Weights of a small sound classifier: depths [16].
Rows from block 8, named by matrix and row number. Each number is 128 + 24 x the weight over its row's rms, rounded and kept within 0 to 255. All counts start at 0. Numbers have three digits each. After the name is the row's rms in percent of the matrix's.
# conv: width-3 conv, dilation 2 (model.blocks.8.conv.weight, 320x320x3), inputs 216-269, a 3 kernel for each
conv.11 101:122101124108127134074132155138157150127184084109146102144128095122130156138116128076121110121135141131125155108114100115126137139147159156138158126126094145062105106125101118102097120126152148149079186113134084128107144101151142126130139099169117162097146145141124120125124099082152130119116160113139140120136108124133118158143142140108154156090153103133110126164153131142082142170127133078125117151173099133122102147116125139129110114120148133102176116141134142148123154120141106124135
conv.12 099:128111133138153120147139179142084120139135115178153124107137131093123117113106135122135113182087157132100122128134112128132115149120110114114174122169148183128104138123142101080148131147110123146146116086101122146164106090179134144144086128163140072099163149116112123145127141142142150125155108122129119125148087121138182106155133130141130128126163070124105144142154120161150123103119194133130101134134129195135101076116128123126148122120093162126139058117080153153071104066062189099134
conv.13 098:103092157159162122134155155145126160132137124140125070183148147124125159129121087144160116131136161121169131148101080111109126130074120155148185140163118137136125087130110122124127160108096132146126116163107152126124146135148130104074124129118116111122121161105114138093175110129157115100109107093139128147103114071129165140121140118145070123135153142123156142119144100102133122157105158122132159091139172160114115119106161156123094074156142143110165093135095086136150116067163078102114
conv.14 099:145136100090116124107123156155141117083152076112079146119122156150151101132066097153101154134169160189151133136145118104104121121118116189106122109128125136126146093150141115128117152133162163123120109132130149134120115136119126138095109160114136096130134130103070125122133120138145195136129135172081127072111128081127083115178121109141122140119110140139133116119120110145146117109135146163126166165137140120096078169166114089125169132164164143087138126069144152141135116126150085084104
conv.15 101:156151132160123115136154104123178119117107124173159088150110099126115114142108128121120083143115137100094093135177105107108121088151074150133157139131124124117141134125124120160133145105127102137136136160127154143129081130118140143158133146156107098150114151141137060106130152130128118109132143142151091121155118089098108118138152146120129176109108105167104062141131136137134164129141139161138117141153106127095112137113124115123134185143159142148120097179124102135103126133088123128126
conv.16 102:127117097141087151159154108137110103146142135129151105117137131117112097086156138127087100161097127163131111148113132151113154112158075153095126121091097144094138130108093162106142123157124156161146148094136109156122155134109131125113101092141141124116114099144090146136090115099086116138144096127112133126088124113123111130123079175158144117135099141126140138135094141116138126152111101144131150163101095118117118142115104137136099153133121140145139130107096141133131122125139097111132
conv.17 104:138123095120075103094090144132112117090114129146136124134109120119122129107125131142099100097073140138109144156085129154133138118127100109099070077112084114140157118134117114152104082086067088137120135119115133141116084144116149142161167126136138122090180155150143176139154112165097138093132122150138126114125126157097120135122112109134098144128125135107135095104093106134121152140158105179130105119078120127133106146110134112096133112144120119098086140104119138135147128118127146112127
conv.18 101:167123119129148131132162108135151094088110164137107153133085139160129109132160086142086149125121130131085137144131125103125110141176089124095085118083094091091137143097133148107130114089109158138117118099157118105134149148103158144126127100130119100134061142127122150124106085151088056108081174119124135133100138111137150150107113161109100162142145137155118096110101126115138129157131134074098153136097127152162097130145126098093125099115118131141100065138152070079158063104149135156101
conv.19 100:103114122134134156157142114132142098143115063131130087138123144157135089142100153109152144115106138174118064118097134142120127124121150126112120163100120155132070107056101131083107133154083145169141127182138143124109080146122147114132095146126112087116122130141138107053144121145125117130116079113133149149127144166085157133072162146120159138140130140151140108143151119108133122135118137147152087142121118140128138116128110134099121090135150149127101120100102150150156123153137116143132
conv.20 101:130111116160181120135150143124157156204116107154141164107134102175065116156132137107118109108104178186070143114135139125177144103091157156106118151145136131119151089118146149164065145146135108095127129158096135115127120113144151107116171107101118122120139139096149134081126104128149117159130121118095151138145117135109113117091135114114136121122153085148121145110157096125174128139136132150129098108125115133124144154167151164151170102100124159143130104129126138125119163162141131090134
conv.21 098:152134131137131134120147167102133123124113203142098101125139144145107137121154156122104083125166153150148112156126164147158143145137170131139153136135159118060152115158143124078147117145152120114134131101146131159144144132146130071153115145109121163171169155154163158095106116148119153152124132097096095140118172130104129138131125139129153156148139163134164160106064139118156131142164119140119151110123106073126148093119134147118179123152116127138157165132181151148151141150153094122137
conv.22 101:113117100093146112100107130184155105112152132108143128183114133118133118129157155115076144151167159152107111148160172097122135120141133160145157120110105119134129152147111108149129111127126117114105135116099151141138117091155153128105114113121115142096168119132119135101105130131154132121149139131118135115198116124114171159142075141156097153112122094127174154147110125118109119144125126144135116149122115123099117130106184153118142147120078158086138105121109134143127130135123136128099
conv.23 104:130132136147087149101099124122067100128156162126135135151139085139127110123131132142134154141108142074128128121101101086139123110118104138157137127130141170140137141140076152103163124113110179105145135163110153148134096127133153115135097103104158115126124134149120140147158124146179192121124121133126101103093112184142163156143104147074085179102161161162122123131136132115119143136121116159099123136094115095147165137147099118116114130130140144125141111112115192127144141122121077134106
conv.24 096:111142171094115105095148135148130160139142164148145131125144195083133133107125166154134132155163166160161127133152150100112114112114164139142167140125176098125122131145182130120132140141166154119121119130090104135159143111092098146133134096134138149135071100088101147099149104144124151144118145138122120107156148157159145122097111158094171139066121094137154140113120114127169128102110167127119117086119165106154157115149162107161113124165096084123091111144143135116111069142111115119150
conv.25 102:118097082159112143155082115191085121132133137122171144143100094127154138162096113116155135149157098122156115141160129162094110149067104133145128139110136144144122158129096135153174132146115153130142142111141153108107146139150143130113105107145125137101104042147150097136124167123129159143129083123148133145141155116108140149105128109137140099147091119159141120119103118166155116129124106122156139168113112135087112123118128114140110144126138166145150137172122112160140149131103134118132
conv.26 099:134126102109202121112132130097126084138093129097164147169134108141137116120089135122140083140112144097146129182134141176156127095073166113130092157116159120135160141125076096115113129130105135133138100094111111103136128115164113104144101113146164111083142093084172141116153147168120112091133144143123108111101117125131130127153129121154148089162182081118100121095147152160102094123088163132155134132119082113135122143163127088127088137119117127101147101115114103157166111141099113143080
conv.27 101:105119120143151127158157133110121126121106181151130138099137120135160125144152158115122148150147103080099075123128157124146136110159129153088154144126112116102112103135138139110120151123148125104128143168162093161127136157156137144102129135127139102104138147162162122159112121130124148079132115120104126114148111115100112104127157114133159121128122129148135160166132144125130130113025106148135146118098109108080173131112104145140110089118149140177128123110141092125131134072134132142125
conv.28 101:123111154142153121097126123168121135149151169146103126158150104124089135141121159123118169135150157147111148091113164165134119101112093117070147167160097141105125096141187095135156134135121105155150151122117160130164119105130145112101157098122170124072124118130151152107123099146128133123083159170084100108136123150099172120141153129129099106100098128100149102153123144119151121138122142140188147161127130149138148157121077095092111140133163147121161132143134165170132128150134130127140
conv.29 102:124156119116115113150169146148108143128162097134166117165103139124179109124166111143112162120123120072096113113140173137142190109116095134134114110159118146135126125140149116131106125135130092100111135164137129122115148117117159126134148112119123139140120156155131110127136143115130132161188112108176127088135098153108119120122132131138148121178081123124123145116130102137127113135145108169164091154085146139124157144153143078120125081152120101151138156116119145161134084112134140137116
conv.30 101:092123110151144135142154122146101124119121107126118135127125120147141137125129141174114086127097110123126128171127150140129160130113159142145104136140077158134096104072125138114142132128105117152133132145085112127115105132136131104107130141065197135167076126126078131118132147096136135092073112118154151136130094113153161147126113090149104117151142113105096136145161100138100091138146094150147107118142111157131148127128106106140104157121131164139156153154128141136095143116120132139130
conv.31 105:095121113105117138086146167146156149147108123146144120088115122137166126109151163138123150135103129172115112137110157127164173084165156102087144069112147132132138109163097114138120099100107158119146074150120107121083109112131103148136077139105084116171136121155157134164132154122113112114085110130115122154188152154084110121113097155141151121131131174106132153088148136156134144119145102080116158098120117129128153141121136067146160119174164131143138137077120105122131130133128103145153
conv.32 103:124134108125140138184104116128118164129083101115101107143083131160152134150152143162127167128131165086170142134138158105162101173129147136190127133126139133176162148156162086139109143152145140126138171086136112136150155150171100113149151119158094159080134111077106122171123142112120134107118114128139149133128151148152124137095134143120098153148101150125172088126106143093091157101123152122112147146104138155110150112146119130133129111075192133161081113120140150144164157086122130113151
conv.33 099:161115130137143159148122158116109154128088111147108163154151080152151131173168094114170131146125120162096106158108100137122129125086089167109104157125145121099110150114132128096145161127141147105130114070083166113100140127150141097124155127122134117080164146132154144159071103133147128109134093157146147142133125098144113093151137135093106104120145174105172138092135142127137120151132145142102103150110123087113107141102141111107103151139146125155160130105195147124081132083133134102058
conv.34 100:129082107156149140124116151163125110128150124142114116147147125151137124115149096152138120126123099178132144103138129161117105166070130114138121121087092084118104121132169096125143107150145151154151136102114112141153050103130155097139151123160138122124147146130145151147106147136114124096103083101109139097113125132161074116097112122174141120150124061105130144079180144089169130144185157120116118121120144123094153123127135159133132115139180079135142090117115124111141139130117087123104
conv.35 105:093116172109136161126151149135175143104121154123133123156145106135072105140143140122137129165198123186141131126191083078149101085138148126140144135131170125118108099159149160091129144157160100145176149110159093123148112146135144148143160131116132122167147096140162166116086101129114114152095124141124151137139132093104134152116159139154176158131087123087167138136149151148158105149121137164119166120084163091121163096139127152098126131113137115133145095127131129131136169137168044155157
conv.36 099:145130133149148097136109157107139106176151123123135127155145113134116165179115134088136135139159131142133130174124131176158109112088156152109090157136103089090156125145123109123155140115081127137178133133163158113151123151162137149146161123140154136082193140125108133137140123125139119116093102170154136109139143164109164148127151108110164112137137102135113100111105133101166155125119153129157120152132110139150154111068165154095124112100137134144154129123159183130139137103105132076133
conv.37 107:152121114084120123113082136130108146122109081113117089109122137111131179130133114109134102121116120133110120105091152115129129108098113130142090138130101132124140150129096149138138121136148116138148112148099135161124098124141124082092140158140136114160117099162113198140096133147123152134132142106118127137123131143125142110138098151087161117142136135158132127121149121154130114126178147145088090119134121153085123125157144136104121136130157146178117161111135133143165105146139107131099
conv.38 097:126120115161141164142132121155135148125135127106106094137158165106094131124150156114112152152105137142138120100106133114119158114081136141163175128130137143134114136148112144124106110127151163156144134141151139130112151108096142140095186139114118113127094142136121114106141124109153133102161128159116088141124110118110123106116126140137111102131152059140106154119140138126115096142113150100149163132142112102142160156144155132190107113160101109106123110093116135122100094116144141109130
conv.39 102:100109146051165115133126153132119158083146154088156122096128129134189144132145147103102106155081163141118166150095179168167125129123137078112139080136130155132145139114156139166106091080117159120143103145125136117148143106121086129144125134168129122155107139058143117131113130114128100127118096135141136161105133147105136141129115143167169189080160114131093133101154121157119142162148120137112139114146129167122161156135116112117175114127147144139144142111170148081126123097150143131156
conv.40 100:113123108125096096093143076108151166112069145149130097124122117129090117142124127109129117133161132130133099124187106123153137105145129097131149120135114129044088126143128110149158088134166111142149149129120121134136134152140110096132150108166081109166111147144121111097136162123095133177131146126098086132127162160165136126152082133144140164106131142134104108117134124129170138117126105118108116103111113094097136104101134160120153110153134118128116145181142125102143101161182088121140
conv.41 100:112120119107118152127097170182163154149133101126098114155093185119146137135105123145115131135124101140175155102101171066114163169110131126143112158090146125122138139139124095129089137122074144117110078112109152118164096121141158118130069146066168113132155137155099104089153108132090109123104130117163126130113128175120140159079161140138116089135124144157170124103155136138129144135133100109102107123151142098124124125146139161156126105119141117148083074102148134121159158108122133125151
conv.42 105:141088123124145118121149128162127165093109156103127131112137131150091124107121095113128110142158123090092148110121097123141134126126131096143189114127159086161110156140133165127163157147145121126118111133103126128133124104213104118150202132132106106102118126130140124141162117108113129108155122134160137152143131107159098127097115078154087172185122109143120109146135161135136106207174106123114158146129138132106151161144121086178100155114150065116133137132158110163157135143102120141067
conv.43 097:111124150132139140145122151161085160157086118129121134113101130143148121101164116155122122117127102124147143150171164158108160109096102131137157104150095159130112102081114118139111148092173166126122124157117152069145106102115155113135123141122187133139163149112127132174095132113154161111119102078105128146150104141132101125119168111140154152157145135114139127140150125103134177135150102137152124147108137168155136079153095134128142130154147094098151192102157137123115158161148137097114
conv.44 099:125127143140114123106109140111107115115153102201106119126120141087115159138139115116151134133126093141149126132142113140124112122135124149131112137129057105112141157134139137124137133119121137119155125131153112108166157128135168134142115131099150131147097164134114124144150139108097110138162192161139133116176113130162139149121109109113133133119118126102183139136155131117125147149154094131073118093116147130152150104148108129174100075133140135075161147083140155099115104151170132150152
conv.45 096:094121157079114161131105116093118132146112100123106132069111153129113123104132128173101099129083097112101128107103123120124156109090130064121136092134110164170130117112140138100131084126129128136111159116134100144124118124122097130118136088142120157104145150135105121131165132122138149125143136113110082103122056106107193142154137150149111097130125152120080133167124138159086108089078129135164123145089155138133095102135138154116086161126108107106112144126145161178098198143110139083113
conv.46 099:155140127139147061146092123156153135139130110140098165152130081086128085138085064127126186124143134116144147130127122135113079144120105149137036152131096126150180134127142138109168147142037147128124146131150163140143129131166125094120132122175145153116190114107152124151131170178149135120139122139127157143096071104067086164127113063148128126138172101130136091126127119138144156146087105153100095137114115129102108104125137195139095144129135115125176108123094155112124163135167130114142
conv.47 099:097128127146139125116125119065130126101127110116075177120144140128118129148134114054138116184095107088104134127142135116145152163115119144148124128134108097111101148117167125101130122133123126072086104120114162110185129151123146156118155148122151140131123135117144135144180105120155128143133152097121146159128081124101127109152169142160135114136143089137115100143092110120131129100110093195116153144136153097122138136099132145084097117169116144133162142160127089138136097144117147136169
conv.48 099:137119129134164156129119127157108137151136116138108108125106135119194126170106192110185131162122129174091121111085142134087124139153116113116169128132125137099106108127128115123089111122131158139121136160100117145122112062147135141126112093123121119105136124127103158151153096131171092151120155122113136170100159114137111112084137145144137124160087136118183106125134146148113095092160132124113136135136128082126126135152121111136129140138155117098116111128131150147162130130136174136126
conv.49 101:084112135154143115144102143149108141137136149118125097122178153116125140116136122111151133125176130120125122106136150084125141125128136103120154117134152095132101130117162115105128130103122137150127120110167140169093134156170158163096164162133118149111129144131129097123142143101145146115154125146123158127138115092118109065125062136134148134116133109139131121116128147118148122128085162140096136142098154157147072111146161151119145181132174134153110167175080114121133126153135149169130
conv.50 101:131120163112109150076151117135137136111108171116162116162173147149113098129148157128140103149118120100109116159098107151150119130106151117125177130095122134096096110114118110089144129151131173128113140103143130109089125096144102090094119132137112164129126113149156153146141136138079093114144191119122147099145152139191133124142109150096158121102115135129149139098100096134115131098137116134120098117108149156132141160076112091112122136134104173119181129128117157141127108139141110127034
conv.51 100:110164110130178124136136098128136108102096092154141144108065135134095132175156137089134067118127122131145150135104111147161137106096104132162127133129120094161128143116111110123109142154124103105164096086144174127151104138110120135123129126133139127170094153139052123142087127097101159111111152128161152086115157133126131126144149129109133075115136118168123107109175168170148128166142076153109134183126142177167111155108142130152171133148110133091085137142114136149121144135102137134140